From a checkpoint of a small audio embedding model: batches of 64, 5.9 epochs.
Rows from block 3, named by matrix and row number. Rows with one number belong to one channel. Each number is 128 + 32 x the weight over its row's rms, rounded and kept within 0 to 255. All counts start at 0. After the name is the row's rms in percent of the matrix's.
# filt: filter width-5 conv, dilation 8 (model.blocks.3.filt.weight, 384x384x5), inputs 189-197, a 5 kernel for each
# gate: gate width-5 conv, dilation 8 (model.blocks.3.gate.weight, 384x384x5), inputs 189-197, a 5 kernel for each
filt.313 108 [106 175 137  96 137 148  94  93 146 143 134 144  87 125 127  94 181  69  69 144 108 115  90 127 185  42 150 140  97 127 106 125 198  88 141 141 139 130  98 129 124  99 137 121 125]
gate.313 110 [119 111 104 152 177 131 161 137 102 153 149  95 160 109  77  67 168 137  95 123 137  49  47 180 121 130 124 120  71 185 166 130  94 151 164 109 137  96 135 116 153 140 101 142 109]
filt.314 092 [121  89 140 163  92 109 156 113 156 104 113  92 127  45  95  51 106 168 122 120 132 126 128 142 118 103 131  97 116 106 119 105 110 152 125 124 165 106 162  99 162  77 139 151 141]
gate.314 096 [107 130 168 144 160 160 127 108 163 186 134 128 143 106 149 150 154 119 153 167 124 110 113 148 151  81 162  99 125 143 140 150 122 166 108  95 139 142 148 135 167 108 196 182 139]
filt.315 099 [ 46 148 155  82 202 113 143 132  57  94  97 153 141 160 167 140 162 111 134 183  81 182 102 111 128  88 146 174 145 126 106 147 145  96 116 108 137 119 174 117 108  97 133 110 152]
gate.315 098 [141  94 149 176  97 110 154 103  94 164 106  58 166 127 145 148  83 139 177  97  30 151 123 133  83 129 140 181  85 102 151  73 125 111 126 135  63 101 172 130 136 125 143 156 146]
filt.316 103 [116 134 103 171 116  64 132 112 131 143 112 150 110 151 112 178 118 114 135 205  86 130 143 118 140 114  72 131 124 143 116 135 146  80 101 154  94 101 111 101 115  89 153  89 185]
gate.316 101 [ 75  55 130 131 109 133 126 102 127 131 112 149 113 184 149 105 170 101 159 156 101 129 106 151 169 176  78 140 121 121 119 132 103 127 110 110 117  71 137 108  59 124 101 165 115]
filt.317 092 [ 56 108 123 100 100 146 139 126 203  58  91 171 116 135  93 129 121  84 126 149  98 144 158 121 179 124 111 145 116 120 131 120 129 114 168 101  85 111 117  70 166 131  77 172  80]
gate.317 097 [141  71 176 120  92 170 202 124 105 134  97 130 134 142 154 125  88  95 148 121 126 214  45 154  89 150 126 142 116 143  68 144 152  73 170 190 178  83 126 141 175 180 103  98 120]
filt.318 100 [139  57 137  85 138 137  84 102  90 124 183  89 166 137 132 169 120 100 154 164 105 157  90 100 158 162 113 130 106 128 131 173 188 157 107  90 165 134 130  64 136 153 137 165 109]
gate.318 099 [125 182 180 117 140 133 147 109 185 138 129  58  94  86 124  99  70 115 203 150 167 134 161 164 116 159 121 114 118 106 116 135 159  94 176 140 107  77 184 174 118  93 129 147 109]
filt.319 099 [119 123 125 112  98 117  88 149 105  83 157 144  85 142 162 170  87 172 127  77 123 129  96 168 155 223  86 130  53 137 100 145 185 102 114 149 169 139 137 145 129 122 150 129 156]
gate.319 100 [106 137  95 157 135 159  84 144 183 113 148 165  80 115 139 126 153 123 135 102 170 106 104 178 155 128 164  83  84  81 131 144 174 102 126  78 131 161 109  89 196 109 132 126 107]
filt.320 093 [154 164 152  67 118 139 166 148 102 110 119  95 137 115 156 108  79 141 131 180  84 142 189 121  50 150  96 154  57 168 142  49 162 150 219 149 125 169 132  91 133 142 203 113 153]
gate.320 091 [140 125 140 182 120 187  69  82 177 183  85 125 103 118 181 131 183  87 144 134 162 130 175 143 141 126 139 151 107  80 143 152 104 108 137  72 167 153 121 160 207  81 143 140 171]
filt.321 109 [103 156 131 199  93 127 141 189 143  74 151  94 149 116 159 106 103  72 143 157  98 136 136 185 125 189  77  98 142 126 148 144 186 153 191 118 116  80 111 147  95 194 101 113 118]
gate.321 107 [ 90 171 187 108 158 145 183 149  92 176  97 109  66 137 174 120  90  69 142 128  97  76 172  99 125 122 122 116 162 127 147 125 183 123 134  69 138 156 144 147  58 136 137 136 140]
filt.322 103 [121 148 117 137 132  76 109 147 130 108 118  98 102 123 122 172 131 125 125 167 110 118 103  91 150 158  98 161 187  91 131  43 148 139 185 124 158 153 139 100 115 152 165 120 110]
gate.322 103 [117 122 153 120 162 127 134  75 112  80 120 117 149  75 122  99 124  47 161 179 139 115 187 115 134 151  97 167  84 147 117 138 179 163 146 103 135 163 106 104 114 135 154 192 108]
filt.323 102 [ 82  96 155 148 178 134 130 103  98 117 150 123 144 136  69 177 112 116 139 155  83 153 113  99 122 154 164 162  51 145  80  79 123 171 107 153 119 147 120 157  90  92 158 206  61]
gate.323 104 [117 180 177 175 148 136 169  98 117 106 128 133 115 130 125 138 128  66 125 135 122  89  74  92  73 101 178 143 144 174 130 115 117 127 115 123 156 127 139 120 180 131 131 124 116]
filt.324 102 [ 95  97 102  79  56 118 106 174 117  64  99 123 125 157 121 108  91  85 129 109 228  89 162 154 146 129 199 173 116  89 117 130 128 106 153 141  98  82 102 153  93 141 120  93 133]
gate.324 099 [158  88 110  89 118 137 133 110 111 123 117 164 168 144 146 164  81 113 135 137 120 157 119 106 149  92 143 200  68 113 146 128 140 126 118  99 177 136 118  52 176 175  61  54 145]
filt.325 106 [190  66 180 161 110 136 143  94 165 174 149 128 174 112 133 144 110  54 130  87  75 194 164 125 108 111 156  74 161 119 139 116 112 178 112  67 135 161  58  91 138 120 141  83 122]
gate.325 106 [159 115 149 154 158  96 155 134  81 171 146 122 124  72 121 131 147 138 134 155 111 117 123 133 127 130 183 153  97 156 194 122 115 152 136 107 148 113 131 129 131  90 119 155 126]
filt.326 114 [ 74 107 146 141 107 107 103  81 123 121 148 130 135  92 128 145 118 131 144 165 106  95 113 112 148 139 159 146 105  35 174  78  81 163 162 120 110 177 170  89 127 129  71 166  83]
gate.326 110 [ 74 112 135 163 125 157 182 135 100 113 144 152 128 125  94 129 176 118 106  85 144 170 162  82  93 151 111 188  86 104 113 148  92 153 165  95 122 136 149 155  87  81 193  61 107]
filt.327 098 [122  74 106  67 156 146 152  99  91 157 162  60  91 101 140 130 124 158 162 137 142 165 154 196  83 122 138 103 157  99 166 144 162 116 122 103 143 133 180  92 106  83 138 113 141]
gate.327 099 [123 113 168 118 109 148 165  75  61 198  67 178 134 119 136 154  57 139 135 121 110 100  96 129 108 103 128 163 136 122 118 172  60 164 128 103  83 136 121 156 127 154 129  64 104]
filt.328 103 [145 161 119 217 111  77  88 164 160 160  80  77 132 160 154 161  80 163 147 115 109 133 102 186 128 137  99 140 193 148 158  94 148 177 125 105 106 142  96 189  49 172  96  93 206]
gate.328 105 [ 85 178 109 135 150 167 155  99  74 119 129 105 151 207 135  82 181 137 100 149 118 142  82 126  79 127 103 167 205 132 138 156  56 152 187 123 146 117 199  76 178 120 154 155 137]